config.toml
encoder_arch = "convnext_v2"
encoder_moe_every = 2
encoder_shared_expert = false
encoder_conv_stem = false
residual_init = "none"
eps = 1e-08
max_grad_norm = 3.0
warmup_steps = 1240
weight_decay = 0.1
Rows from block 11 of the encoder of a small image denoising autoencoder, named by matrix and row number. Rows with one number within an expert belong to one neuron, the router's apart. Each number is 128 + 24 x the weight over its row's rms, rounded and kept within 0 to 255. All counts start at 0.
Before each expert's rows are labels from the 100 images, of 14976, where the router gives the expert most weight on average: "strongest on" is what is common among them; "place" is the part of the image that holds the peak. Only what is clearly more common there than usual is listed. The data: rendered scenes of toy objects such as cars, trees, mugs and chairs. In brackets: how many of the 100.
# router: router (encoder.blocks.11.mlp.router.weight, 8x192), inputs 96-191
# up: expert up (encoder.blocks.11.mlp.up, 8x48x192), inputs 96-191
# down: expert down (encoder.blocks.11.mlp.down, 8x192x48, transposed), outputs 96-191

# expert 0
strongest on: ladder (36)
place: bottom left (43)
router.0 [130 142 127 107 114  99 204 180 119 126 109 107 111 159 113 151 126 138 124 112 102  76 136 128 111 119 132 141 139 112  87 118 152 125 132 117  99 111 113 144 190 106 129 110 121 146  92 104  96 111 154 124 103 153 151 102 131 112  96  90 124 107  67 142 116 131 122 135 162  82 122  82 103 135 181 130 135 147 132 111 126 147  98 140 112 135 155 122  96 104  83 116 151  73 115 106]
up.0 [170  92 120 131 130 104 127  86 101 126 111 123 170 110 118  88  73 115 155  65 114  92 141 141 141 149 109 140 129 109 142 117  90 144 102 100 106 119 149 191 111 109 128 112  77 121 131 137 119 157  86 100 135 140 130 130 162 114 122 157 127 135 139 142 124 130 108 155 116 113  89 183 123 137  78 146 138 100 117 150 150  80 148 136 147 132 132  77 153 174 145 111 145 148 148 138]
down.0 [107  81  94  63  97 137 112  88 165 110 149  94  77 105 131 140 126 113  91 130 135 116  87 134 128  80 114 118 118 170 119 112 133 141 111 129 135 127 131 110 150 159 150  99 162 127 102 114 103 136 120  95 140 143 156 112 148 115  91 109 173  84 118 137 135 103  98 128 123 156 159 145 151 190 130 128 119 127 138 138 172 111 107  95 128 138 129 134  56 108 129 134 100  96 139 135]
up.1 [128 132 131 146 106 187  83 149 148 156 119 146  93 156 119 132 136 132 105 106 129 122  69 139 117 140 145 101 180 151 108 119 157 139 140 144  89 113  99 103 106 110 177 131 166 112 106 124 118 128 142 111 148  83 141 127 125  99  96 130  93 132 132 106 145 120 137 133  78 171 101 103 126 126 148 142  80 120 143  98 136 135  45 163  82 103 124 155 101 108 153 140 184 101  67 144]
down.1 [167 152 151 140 100 171 100 138 150 117 110 142 110 106 135 139  87 111 132 141 132 124 169 137 131 150 153 125 112 131 128 131 120 131 181  88 145  89 142 109 143 123 141 131 157 111 183 136 102  89 122 147 101 134 119 172 152 111 132  99 105 133 182 100 121  88  95 144 127 132 137 148 136 129 130 150 100 116 121 125 133 166 122 101 126 101 138 127 136 127  96 145 198 149 135 153]
up.2 [125 106 128 146 141 121 144 147 113 139 141  81 163 107  90 128 146 119 147 132  90 130 115 120 132 148 145 138 108  84 143 137 135 188 140 116 105 135 141 141 108 136 143 155 129  99 116 173 174 141 126 141 142 165 178 155 153 114 102 136 139 126 149 143 126 119 113 131 114 146  92 191  97 126 105 147 114  90 162 116 135 136 123 123 157 109  42 108 146 142  91 141 132 116  98 169]
down.2 [111 134 107 150 110 120 114 113 131 175 126 135 133 130 104 196  79 148 116 137 147 128 144 150 110 155  89 158 134  83 112  89 112 143 104  80 143 128 163 103 110 122 163 125  95 100 133 107 140 128 117 123 165 128 135 150 102 129 117 141 108 132 129 129  84 116 134 120 107 111  58 141 110 122 141 155 151 111  99 156 157 135 104 145 135 132 137 128 148 190 150 163 141 131 108 136]
up.3 [137 156 108 114 135 121 195 143 151 167 148 130 158 131  85 120  83 162 155 124 115  88 156 145 153 106 155  96 151 170 125  92  83 141 135  90 108 104  75 133 128 119 134 164 114 130 113 135 110 160  88 126 108  87 109 130 140 186 109 168 119 165 126 139 131 127 135 101 157 159 140 134 109 115 107 108 146 115 150 120 121 125 171  99 102 105 126 134 124 114 146 122 135 133 123 152]
down.3 [110 103 165 135  94 134 156 129 123  99 122 159 163 109 131 148 112 145 118 184 156 168 145 146 118 123 141 134  97 160 131 105 154 119  84 107 135 116 142 134 136 171 153  70 112 108 110 124 121 127  98 103 151 134 139 129 149 116 147  89 160 139 142 154 117 124 127 144 144 150 124 144 150 123 133 155 106 141 122 104 178 140 128 103 115 140 138 154  97 104 125 176 136 149 159 163]
up.4 [146  97 108 141  81 150  97 153 181 153 138 138 116 118 141  97 180 144 142 150 110 140 129 140 111 140 130 171 114  89 137 149 173 136 129 134 131 123 141 144 121 154 114  79 123 148  97 152 173 127 106 147 135 178 126 131 177  84 100 116 183 112 165 152 122 122 100 109 126 117 106 125 133 118 157 158  95 122 129 108 167 123 162 122 151 147 126 153 167 126 136 147 127 119 126 139]
down.4 [113 148 138 172 117 115 150 102 137 101 117 134 160 131 151 134 112 136 102 152 110 102 133  97 120 168 120 114 126 128 176 133 131 111  63 111 124 126 107 109 104 135  99 121 143 159 166 140 125 107 114 190 135 168 109 138 116 163 162  94 120 142 137 171 157 123 187 160 138 187 113 116 122 114 132 130 113 155 111 163 108 111 162 137 118 154 115 167 145 111 127 122 135 134 112 141]
up.5 [156 125 136 137 101 146 142 100 154 132 157 143 121 145 101 168  65 131 140 129 152 110 118 122 139 139 130 128 110 126 159 129 148 163 185 119  75 122 150 128 122 147 119 106 100 123 137 106 108 129 114 136 136 148 115 111 115 104 104 128 150 153 157 143 150  89  96 145  93 115 120 105 118 145 128 157 139 135 139 105 160 141 186 121 109 139 131 146 126 118  82 120 130  88  96 163]
down.5 [ 97 130 107 139 128 163 120 154 107 150 159 143 132 144 118 137  96 147 104 134  63  71 146 135 135 176 135 142 118  87 114 174 149  88 101  89 151 108 152 170  79 124 105 125 154 113 139  90 158  99 139 192 140  97 169 100 138 149 125 114 125 102 137  73 142 152 139 143 116 132 124 131 126 152 157 142 105 135 142 129 117 128 141 148 115 123 147 157 114 100 156 113 121 124 141 114]
up.6 [143  93 125 132 130 116 150 121 128 123  96 120 134 158 113 109 141 132 131  99 161 120 124 100 111 153 133 103 128 109 124 127 113 131 145 114  73  99 118 185 112 103 129  71 117 137 143 124 114 142 107 123 118 132 151 130 138  58 114 115 117  87 103 139 145 145 146 135 110 114  90 100 113 127 139 173 142 167 109 114 160 125 143 112 139 156 135 149  95 110  86 100 193 140 163 153]
down.6 [114 161 150 134 127 146 134 133 106 124 149 136 150 139 118 153  98 120 127 103 117 170 108 111 104 133 113 102 109  63 130 105 177 138 140 124 147 106  91 153  96 124  90 104 134  81 166  88 143 160 127  99 118 124 182  95 102 181 110 145 112 131 144 120 105 122 107 150 120 126 142 125 142 137 112  92 138 105 155 152 133 113 124  88  90 127  71 151 143 168 143 135 114 110 163 177]
up.7 [113 113 131 114 177  96 124 124 133 157 118 116 173 139  92 115 135 160 134 117 105 106 132 159 122 155 135 135 155 129 136 131  82 149 124 140 163 153 133 122 148  88 160 164 111  96  84 139  98 151 129 110 124 158 164 135 127 123 131 106 105 158 116 120 123 138 135 132 142 141 117 154 124 191  92 137 117  91 175 131 110  78 107 112 102 163 132 101 143 145 169 133 105 133 131 151]
down.7 [142 129 156 148 108 123 149  94 120 117  99 109 133 112 149 109  91 159 123 126 133 105 108 118 120 102 152 124 115 185 153 131  96 146 124 161 172 125 170 134 117 161 174 147 115 118 130 120 104 115 124 134 140 138 137 134 119 137 178  82 171 179 110 122 122 139 120 184 156 148 139 163 141 162  89 145 123 131 107 115 134 119 138 122 131 105 138 166 152 165 124 143  99  95 131 147]

# expert 2
strongest on: count: three (60); ladder (28)
place: top right (52)
router.2 [131 144 131 134 106  94  96 123 123 124 119 105  80 163 143  64 129 134 126 110 110  98 135 130 136 103 136 142 135 126 113 121 154  94  78 148 143 124 116 149 127 126 135 117 136 160 100 107 156 120 157 139 125 160 144 108 174 116 104  91 132 180 183 149 135 120 125 153 184  82 152  63 108  93 106 131 128 149 101 160 136 144 138 144 114 140 162 123  98 106  78 116  84  81 124 115]
up.0 [136 101 132 114 108 101 139 176 113 117 105 115 135 135 105 112 123 145 117 115 113 133 167 110 102 114  90 154 137 111 119  99  93 144 157  68 123 159 115 108  93 121 128 133 146  70 135 162 103 102 130 170 130 163 123  80 135 112 118 150 100 114 121 100 129 137 147 178 160 146 161 125 139 115 163 146 123 134 137 123 171 119 100 103 165 143 127 123 153 119 179 121 105 146 137 126]
down.0 [123 126 147 148 136 123 125 119  98 137 134 140 127 171 143 116 134 155 159 143 125 113 113 139  84 147 143 138  87 122 149 136 129 153 128 125 156  63 157 103  96 126 131  92 139  85 162 150 106  87 116 116 144 180 171 133 121 103 151  80 155 138 109 149  78 128 135 123  94 158 158 131 161 157 154 145 119 141 133 151 117  89 128 143 173  82 116 141 118 100 126 152 129 162 170 117]
up.1 [134 155 174 158 156  85 125 135 128 119 157 140 137 173  80 143 121 128 142 133  89 134 155 147 117 139 188 137 131 129 175 149 130 140 128 133 110 154 153  91 141 158 130 140 112 116 124 200 124 129 130 149 112 128 123 145 130 112 132 132 136 133 138 115 115 130 103 138 131 122 108 155 135 142 173 135 151 121 175 118 124 162 118 114 122 161  95 104 112 151 137 164 142 107 156 147]
down.1 [173 160 135 132  98 165 144 160 171 124 113 152 157 123 155 106 115 121 133 125 152 127 126 128 130 114 129 147 136 155 115 158 147 108 168 126 164 130 135 134 168 132 133 138 150 169 156 122 124 137 133 143 152  90 123 154 152 138 183 170 176 142 166 129 159 132 145 130 139 123 121 134 136 149 102 128 163 126 136 178 105 120 130 149 126 158 161 176 141  88  81 184 131 117 126 178]
up.2 [151 124 149 140 174 105 113 134 124 122 139 108 117 154 124  79 146 162 106 116  95 132 199 106 149 123 176 110 101 169 144 145 111 142 128 144 121 123 154 127 143 118 130 149 157 171 123 132 150 120 137 142 119 111 155 151 126 114 117 146 113 131  88 135  87 145 100 145 101 116 119 171 111 141 129 109 158 133 153 135 167 121  65 102 191 122 132 158  97 167 169 131 113 104  94 148]
down.2 [154  94 142 113 163 109 165 129 175 108 108 111 167 145 160 133 130 131 135  79 132 159  78 125 122  73 133 123 130 120 109 142  95 116 147 135 156 116 174 115 175 134 103 142 115 201 164 110 127 104 147 170 137 176 104 145 124 152 178 129 110 100 162 147 104  92 137 126 135 128 159 107 102 111  92 150 115 134 113 107 125 114  97 165 102 109 138 148 133 110 122 136 136  77 136  99]
up.3 [118 145 128 107 126 109 111 154 207 157 124  88 156 117 125 131 117 113 131 147 117 138 145 144 149 141 140 122 116 125 109 119 139 152 142 137 116 134 127  82 148 130 119 141 146 173 148 160 126 145 145 131 136 122 142 195 149 150 102 142 115 135 123 119 132 141 126 110 147 118 133 140  92 132 125 121 137  68 200 134 114 130 135 126 137 122  19 114 123 143 146 142 164  91 144 171]
down.3 [136 121 117 166 135 129  91 145 170 163 128 178  98 105 112 112 132 113 147  85 157 170 146 139 134  94 124 161 150 122 145 141 158 100 158 133 121 126  97 142 146 141 115 137 126 165 163 136  96 112 116 192 129  88 149 143 112  91 133 130 121 112 174 168 129 133 146 155 123 101 130 114 145 134 132  99 122  99 139 115  99 149 149 133 161 182 116 137 161 167 115 105  89 173 132 129]
up.4 [113 119  93 134 122 118  95 101 138 145  95 109 105  96 117 140 136 131 132  86 130 111 110 117 145 107 115 162 106 149 194 155 116 133 139  97 111 109 110 176 150 146 124  46  86 121 104 111 172 103 141 114 139  99 154 137 103  80 117  84 130 134  97 139  84 122 125  81 107 120 131 144 130 117 122 148  96 144 139 106 120 170 141 121 117 138 125 146  88 142  78 113 157 119 158 136]
down.4 [146 115 154 140 135 142 107 114 112 121 105 127 147 109 110 172 110  74 103 142 171 154 133 107 100 115 132  95 142 128 118 142 139 112 116 102 108 119 140 120 169 126 167 119 121 141 125 130 118 109 165 150 125 148 125 166 192 110 138 151 110  68 105 138 143 115 123 103 123 145 127 145 140 134  91 142 129 110 102 133 135  90 108 102 167 152 134 114 107 136 140 138  93  97 133 103]
up.5 [120 135  94 140 121 116 173 163 181 136  81 149 124  92 123 112 131 110 126 107 141 120 130 195 181 140 179 100 114 148 139 107 143 128 106 110 169 137 141 133 157 102 123 137 139 160 136 144 144 141 152 107 112 101  95 141 147 121 118 122 136 133 147 135 106  99 135 103  99 114 124 132 108 142 153 119 160 118 135 115 151 151 152 156 110 146 131 150  58 159 131 127 159 125 149 102]
down.5 [146 130 103 143 107 127  87 163 126 119 116 175 113  97 121 100 111 110 132 150 125 108 166 101 116 137 109  96 136 206 113 132 145 154  83 151 105 122 121 121 128 122 100 142 101 171 116 140 155 148 115 138 118  82 112 124 122 149 153  90 126 100  87 126 139 161 143 124 126 114 129  96 123 174 131 112 130 121 124 148 140 145 158 113 122 140 132 100 109 117 128 118  99  93 119 141]
up.6 [135 127 133 106 149 101 105 145 107 181 132 169 112  99  69 146 143 124 173 119  83 146 111 150 124 115 150 153 126 144 153 119 121 127 146 120 109 113 125 107 115 128 132 174 130 144 131 175  94 129 131 140 151  82 122 141 120 124 130 129 145  88 146 111 143 122  99 155 144 116 128 158 169 146 143 125 147  80 150 112 173 100 107  86 140  97  86 110 143 121 175 149 156 114 144 156]
down.6 [145 128 102 190 114 167 136 149 141 147 115 142 123 132 172 117 118 103 135  81 134 159  94 112 118  89 133 167 147 105 104 142 114  99 151 140 154 117 129 122 205 132 149 127 174 169 123 141  70 118 131 126 139 135 111 118 144 126 151 114 131  93 151 146 119 144 135  90 121 148 170 132 110 183  93 120 155 135 130 147 140 118 118 125 147 117 147 108 121 117  85 170 113  81 115 128]
up.7 [124 135 118 151 125 138 128 129 176 149 109 137 134 111 124 136 128 113 135 118  73 139 135 139 125 136 148 144 116 118 145 110 164 171 135 140 109 124 134 116  96 119 124 115 125 138 140 154 162 145 138 138 125 127 110 197 150 124 109 121 129 124 140 110 137 153 121 139 147 134 142 166 111 136 119 127 142  84 193 140 145 121 135 135 138 136  30 117 119 142 138 112 111  78 121 173]
down.7 [141 125 137 165 134 150  83 140 121 101 125 133 152 131 147 128 122  86 112 157 136 112 128 120  98 132 124 140 183 154 135 143 129 102 126 121  89  91  95 142  92 135 179 120  73 162 112  91 140 109 109 149 106 128 118 133 152  97 137  61 167 123 144 149 128 145 115 163 167 128 150 108 103 109 125 112 130 155 109 136 138 108 173 141 121 155 133 110  90 111 141 150 111 116 159 117]

# expert 7
strongest on: count: three (61)
place: bottom left (76)
router.7 [124 132 119  96 111  99 107 116 110 120  61 103 137 160 100 119 116 139 125 100  96  87 131 131 110 130 131 138 134 140 104 115 141 149 109 129 103 126 108 131 114 119 124 102 134 123  86 137 133 107 147 119 104 142 140  94  85 118  97  92 106 108  77 132 111 120 108 105 115  90  97  80  95  89  82 121 122 146 145 161 121 141  96 131 111 149 137 112  98 105  89 118 103  67 122 105]
up.0 [139  88 122 110 143 129 114 117  63 156 122 140 105 127 134 130 117 106 116 136 100 119 104  94 114 142 130 143 114 143 140 112 122 162 111 122  98 107 113 160 110  91 129 155 109 130 142 185  93 112 128 132 128 135 112  98 139 144 103 122  73 131 152 148  93 104 113 127 128 122 134 134 106 121 126 131 118  98 195 119 116 142 126 141 157 124  16 119 136 150 162 134 109 128 141 177]
down.0 [144 154 121 142 107 161 134 113 171 140 127 127 111 138 140 127 101 105 135 110 130 159 114 118 104 101 131 119 155 178 135 162 148 127 137 140  89 140 111 124 177 136 138 113 161 153 123  84 119  99 110 136 154 107 123 159 170 139 167 143 128 116 164 124 106 120 112 150 114 137 158 148 128 118 115 123 143  96 128 126 113 140 120 101  94  95 133 127 146 112 158 121 128 133 119 133]
up.1 [136 114 124 125 155 138 115 112 116 123 129 149 138  39  82 163 121 142 115 128 115 185 116 141 121 168 132 158  95 151 158 108 135 155  94 146 127 112 115 137  87 145 117 109 107 111 108 140 132  91 146 120 113 170 131 131 160 123 117 107 151 122 167 129 145 128 112 135 129 102 141 154 138  78 103 146 151 109 122 124 126 111 116 165 140 172 131 153 133 108 116 221 144 137 177 150]
down.1 [135 138 142 152 118 105 142 127 151 142 136 152 116 123 118 112 115 112  97 129 130  99 130 123 125 118  77 164 142 119 131 138 144 175 148 147 161 134 123 148 143 113 113 104 121 141  94 115 108 131 125 144 101 231  77 124 160  57 118 154 154 131 110 125  96  92 132 122 125 154 175  78 133 145 112  99 142 185 117 119 110 147 116 154 128 141 126 118 109 118 130 142  84  88 100 138]
up.2 [136 124 115 166 166 168 145  97 121 124 181 127 122  98  95 141  84 150 152 210 109 124 151 123 128 113 136 127 115 100 154 101 137 143  70  71 118 116 103 139 103 108 105 130 112 113 145 131  77 122 121 105 138 142 122 131 167  95 100 119 118 109 139 146  99 125 121 116 145 105 148 123 149 101 178 158 133 145 119  95 153 130 158 120 148 105 121 134 120 134 119 156 161 107 173 154]
down.2 [104 184 127 153 114 163 138 135 148 189 149 130 160 134  95 163 159 124 117  91 152 138 138  80 125 105 152 122 124 142 121 125 105 143 131 110 159 138 162 138 145 143 127 124 172  80 108 103 121 115  97 143 106 145 146 103 152 151 101 183 151 161 116  98 107 157 137 116  96 144 130 130 127 118 113 124 100 116 172 116 104  96 142 135 167 116 104 130 136 136 114 146 118 117 106 171]
up.3 [150 130 103 119 200 144 111 123 136 116 144 157 142  97  58 139  91 105 147 171 136 118 133 140 117 117 123 169 127 154 120 110 115 142  87 133 157 132 147 113 130  96 122 162 194  96 141 125 114 131 134 125 121 110 160 130 164 101 120 134  88 122 151 123 146 102 142 138 125 104 138 137 149 118 113 124 141 121  84  86 124 119 129 139 122 147 121  72 122 115 134 166 147 136 139 122]
down.3 [116 142 122 138 163 143 113 133 130  89 120 123 143 121 128 141 132 155 137 134 103 120 174 124 145 152  91 132 118  70 115 117  88 110 160 159 223 132 185 138 107 134 130 103 131 110 112 110 116 174 117 151 134 131 132 136 122 149 163 167 113 144 158 116 130 157 150 142 124 119 150 106 119 129 138  91 109 143 134 205 134 123  99 110 120 155 119 104 132 158 106 166  96 115 146 112]
up.4 [157  89 118 147 115 124 153 122  78 142  82 111 127 143 125 154 115 145  93 173 128 104 159 127 137 118 115 103 133 129  89 147 129 159 128 142 122  99 119 162 112 128 134 128 129  97 124 164 170  98 102 119  73 163 127  79 108 120  92 131 131  92 115 135 126 141 146  68 147  97 116 147 139 113 140 105 110 108  87 127 109 153 162 133 148  58 132 123 128 142 166 123 108 182 134 161]
down.4 [153 146 154 125 146 138 188  96 151 167 100 146 118  97 121  75  60 118 128  91 137 113 155 129 141 108 166 111 147 136 150 106 140 164 132 123 165 125 154 130 165 125  98 123 157 154 135 156 117 125 167 131 113 112 118 149 153 120 160 149 124 134 145 142 166 155 107  84 128 115 138 133 112 168 121  92 128 106 135 134  79 143 127 121 119 137 118  72 136 149 162 124 116 147 115 114]
up.5 [138 103 100 121 146 107 127  94 124  88 123 116 126 125 125 111 160 146 133  83 131 152 110 155 135 142 135 127 134 142  81 161 137 110 114 139 144 126 116 141 156 122 116 142 165 136 137 170 174 108 119  89 147 156 131 106 112 183 135 130  96  83 149 121 133  90 111 103 109 138 127 142 129 120  99  91 123 156 110 155  71 123 114 116 173 175 129  94 136 124 122 133 119 107 164 145]
down.5 [176 116 131 100 126 151 112 152 113  89 158 135 169 123 133 138 110 149 102 160 142  96 117 148 131 104 148  95  83 106 133 117 123 127  74 102 105 162  94 147 135 107 118 125 104 143 157 153 116 143 116 125 140 144 146  92 104 108 104 126 119 146 148 124 100 147  66 114 128 120 121 129 157 126 129 142 131 184 115 156 131 158 170  83  84 194 117 113  94 101 125 118 145 108 123 102]
up.6 [111 151 158 144 146 112 122 133 140 117  60 136 149  95 126 120 145 160 108  74 138 197 146  69 155 163 155 152 104 106 158 149 110 164 129 127 130 155 155 100 129 129 120  87  85 165 123 102 137 116 121 159  93 173 152 104 103 128 123  72 146 109 161 125 157 135 129 124 104 119 130 163 112 157 133 136 135 112 111 168 161 154 157 153 136 149 131 128 101  85 116 183 171 135 165 135]
down.6 [114 137 133 113 112 126 150  90 149 123  92 155 136 167 139 104  99 157 109 149 106 127  93 104 127 102 164 129 145 151 138 101 145 176 140 135 130 162 122 126 105 146 104 133 141 107 144  92 133 117 119 133 142 147 107 137 134 146 141 139 150 151 104 115 117  88 141 119 126 133 151  93 114  70 127 111 158 142 125 110 106 142 144 146 118 129 102 138 131 140 124 127 167 116  95 150]
up.7 [133 118 127 174 122 143 169 142 113 126 143 163 132 108 116 138 146 146 132 113 144 157 147 138 134  97 128 122 150 101 131 118 119 154 118 108 141  95 126 160 150  72 135 169 116  69 116 128 103 139 101 124 119 120 107 129  99  97 100  95 113  92 109 127 138 149 132 106 107 124 134 110 171  73 147 186 153 104 127 134 155 124 140 148 100  96 144 126  96 111 134 127 157 158 197 135]
down.7 [134 179 113 105 109 143 148 116 129 141  96 136 120 173 139 130 137 150 118  98 103  86 125  84  85  91 103 144 129 150  94 121 138 134 172 136 148 164 165 104 143 128 139 188 112 101 111 127 153 151 120 146 126 109 164 136 122 112 172 169 135 149 137 139 100 136 103 120 157 120  80 146 121 123 135 123 137 123 151  86 110 133 147 126 160 189 126 122 106 101 116 160 142 180 167 116]

# expert 1
strongest on: count: three (61)
place: top right (85)
router.1 [137 139 133 128 136 127 109 161 126 127 152 117 135 159  99 102 128 137 133  90 117 122 130 128 161 138 117 137 136 147 215 130 150 107 129 202 107 125 118 149  90 109 127 116 130 140 105 110 106 119 158 101  99 151 159 113 152 173 110 133 129 131 116 145 149 123 130 176 116 116 124 218 107  67 149 132 105 143 155 130 112 140 102 134 120 131 145 121 107 174  91 124  91  96 145 115]
up.0 [162 111 142 144 136 102 162 129 167 140 141 114 109 137 130 148 161 121 135 134 151 169 138 139 113 142 158 122 142 134 165  97 137 135 134 124 116 143 133 119 105 152 138 109 150 139  95 120 140 184 142 176 147 133  97 160 118 141 131 152 139 140  92 169 100 127 116 114 108 159 146 127  81 120 145 111 126 114 139 141  97 116 124 142 114 133 100  77 139 113  77 127 179 124 163 138]
down.0 [128 112 113 121 117 135 158 107  50 135  97  98 118 126 119 146 104 126 133 137  83 135 153 172 168 173 118 132 153 140 160  78 137 150 124 121 126 131 138 175 128 142 132 105 111  98 135 134 106  67 133 122 145 113 108  74 107 135 116 126 112 127 116  92 114 163 133 111 124 105  95 124 147 120 113 143 106 166 154 139 149 117 100 126 158  90  76 141 137 156 134  95 108 162 136 118]
up.1 [ 92 121 115  82 159  90 121 137 135 132 138 126 183 121 128 167  61 112 197 115 132 140 102 116 123 150 133 177  96 166 156 126 115 133 116 102  92 118 147  98 149 122 109 113 128 158 156 175 134 121 123 114  90 119 149 120 145 156 104 127 138 128 136 103 133 116 139 110 124 145  96 185 120 139 107 162  95 124 166 131 115 111 105  91 135 149 111  99  95 181 166 144 133 100 140 143]
down.1 [ 99 140 108 119 150 131 121  96  76 124 143 109 120 114 104 157 167 138 139 149  62  93 144 135 106 150 151 111 131 126 128 124 158 148  95 113 112 118 108 170 112  95 146 112 110 121 126 135 147 125 145 134 122 134 106  95 121 121  90 142 154 105 147  85 148 154 152 143 126 102 127 103  90 134 131 139 142 150 180 136 109 107 149  79 106 137  82 154 169 107 115 107 145 164 154 105]
up.2 [123 119 120 111 135 137 170 158 130 102 112 123 176 128 138 155  60 147 144 126 135 125 143 106 100 143 145 167 134 147 184 123 120 170  99 100 130 114  94 128 155 109 113 133 122 130 131 140 145 156 131 126 123  89 126 149 138 208  95  95 115 143 142 134 114 112 137 139 111 158 116 214  89 147 133 138 141 129 167 120 120 121 104 133 143 147 123  98  85 178 127 163 139 114 174 156]
down.2 [109 137 117 122 132 112 143  73 105 126 131 112 131 116 115 130 191 135 116 130  93 103 122 129 129 129 120 115  97 108 109 124 111 126 121 118 148 135 113 160 117 124 120 105 149 159 160 107  90 113 121 126 137 133 125 109 132 169  74 147 108 125 160  79 119 114 159 131  78 119 132 137 122 133 147 116 127 122 151 165 125 106 136 117  89 155  55 136 123 117 112 136 135 181 184  85]
up.3 [113 152 116  94 152 103 158 154 133 109 136 133 136 113  98 157  60 118 135 104 137 141 123 133 117 134 104 189 114 156 179 123 117 119 127 101 115 120  81 127 155  90  74 132 142 161 146 147 151 128 137 132 126  78 107 141 158 175 126 112 134 140 110 133 123 108 132 132  83 175 106 180 113 154 112 136 138 135 157 147 124 125  88 114 126 134 121  96  93 156 132 129 160  97 166 167]
down.3 [124 122 144 156 150 129 130 107  80 114 165 139 119 113 142 137 182 133 130 128  60 114 135 122 149 165 124 138 150 124 133 145 124 133 113 100 125 138 112 144  91  95 123 142 121 120 164 137 174 115 127 118 137 156 119  89 138 107 104 108 129 128 151  86 105 129 150 156 111  89 113 110 107 127 152 123 157 138 149 125 137 105 101 144 139 145  67 126 104 126 112 130 141 218 181  96]
up.4 [159  98 142 112 126 129 143 123 176 132 122 132 136 128 126 147 114 169 125 131  98 141 124 131 118 155 128  99 136 133 112 119 146 182 117 123 137 138 133 105 126 138 106 148 154 121 125 164 157 153 123 162 125 144 129 185 163 142 128 109 112 145 128 160 131 128  93 125 150 136 129 112  70 111 127 110 142  99 215 141 136 129 132 141 127 132  49 114 147 128 117 112 134 130 146 166]
down.4 [139 158 135 104  91 124  66 101 165 104 116 137 134 160 131 148 131 120 116 159 122 159 130 125 146 139  95 134 157  71 142 118  96 138 143 116 130 111 157  73 122 156 166 148 116 133 139 166 161 130 156 105 138 148 132 109 114 141 124 127 124 163  90 108 156 168 111  74 121 153 120 101 160  99 100 166 160 167 134 119 162 148 131 102 131 115  63 163  91 127 135 111 116 109 114 158]
up.5 [143 105 139 152 141 162 126 137 124 135 144 145  82 135 148  80 149 126 134  92 132 131 129 143 148 125 176  88 133 126  67 137 129 126 119 144 122  84 132 157  98 144 143 133 169 140 133 105 120 119 135 111 152 174 146 124 121 143 113 139 103 140 121 135 175 127 148 146 159 149 134  50 141 121 170 124 122 121 131 116 161 128 128 120 128 139 140 132 190 112 146 112 145 143 118 117]
down.5 [117 171 120 119 129 162 143 131 144 147 124 104 100 114 136 106 139 135 110 139 133 140 178 131 184  81 150 145 124 132 119 112 123 135 152 121 140 122 157 164 164 113 171 168 156 110  85 166 109 133 143 104  96  94 143 198 144 121 132 118 149 136 144 130 130 118 116 100 140 128  96 126 123 133 136  90 122 102 104 153 136 135 127 136 148 117 165 150 135  94 112 121 111 111 129 182]
up.6 [122 119 137  71 215 136 180 130 139 137 110 141 129 140 123 149 135 136 110 137 134 135 153 118 131 139 154 145 133 124 122 131 122 148 121 109 121 145  98 149 117 125  75 142 173 134 127 138 183 141 141 154 131 132  86 151 158 162 133  92 138 154 138 145  94 104 129 139 126 155 136 163  96 133 138 133 128 104 151 104 108  86 106 131 124 117  67  83 136 111 113 124 128 134 153 177]
down.6 [146  95 127 182 135 161 114 150 111 125 115 104  82  95 158 140 117 140 158 124 160 155 137 137 160 141 135 113 111 117 123  92 120 109 150  95 156 149 154 203 135 146 124 140  84  78 137 108 155  91  96 111  93  78  67 130 135 133 146 127 131 141 120 153 104 157 112 129 150 137 131 138 120 129 123 151 147 128 145  70 114 121 125 112 114 131 139 119 132 129 117  99 132 146 109 115]
up.7 [180 121 102 136 111 154  93 119 150 140 132 146 133 122 115 174 120 117 134 126 110 148 120 146 117 128 152 148 121 130 130 131 134 136 132 173 119  90 131 134 123 133 143 104 120  77 144  84 103 111 151 152  79 119 182 120 102 147 128  95 104 119 186 107 155 119 133  90 116 121 111 139 139 161 112 134 122 141 130 149 121 166 163  90 170 116 124 176 179 121  91 153 164 109 130 147]
down.7 [166 133 164 119 114 137  93 172 128 123 127 126  93 132  97 119 137 158  74  90 113 135 142 110 177 176 148 134 155 156 145 112 144 104 161 155 115 140 154 148 104 146  85 129 151 108 128 101 107 106 146 162 183 135 147 150 146 104 106 148 145 147 133 132 105 115 147 115 160 170 143 116 104 123 163 134 112 132  98 153 121 133 156 110 164 144 114 127 112 115 119 135  98 190 124  83]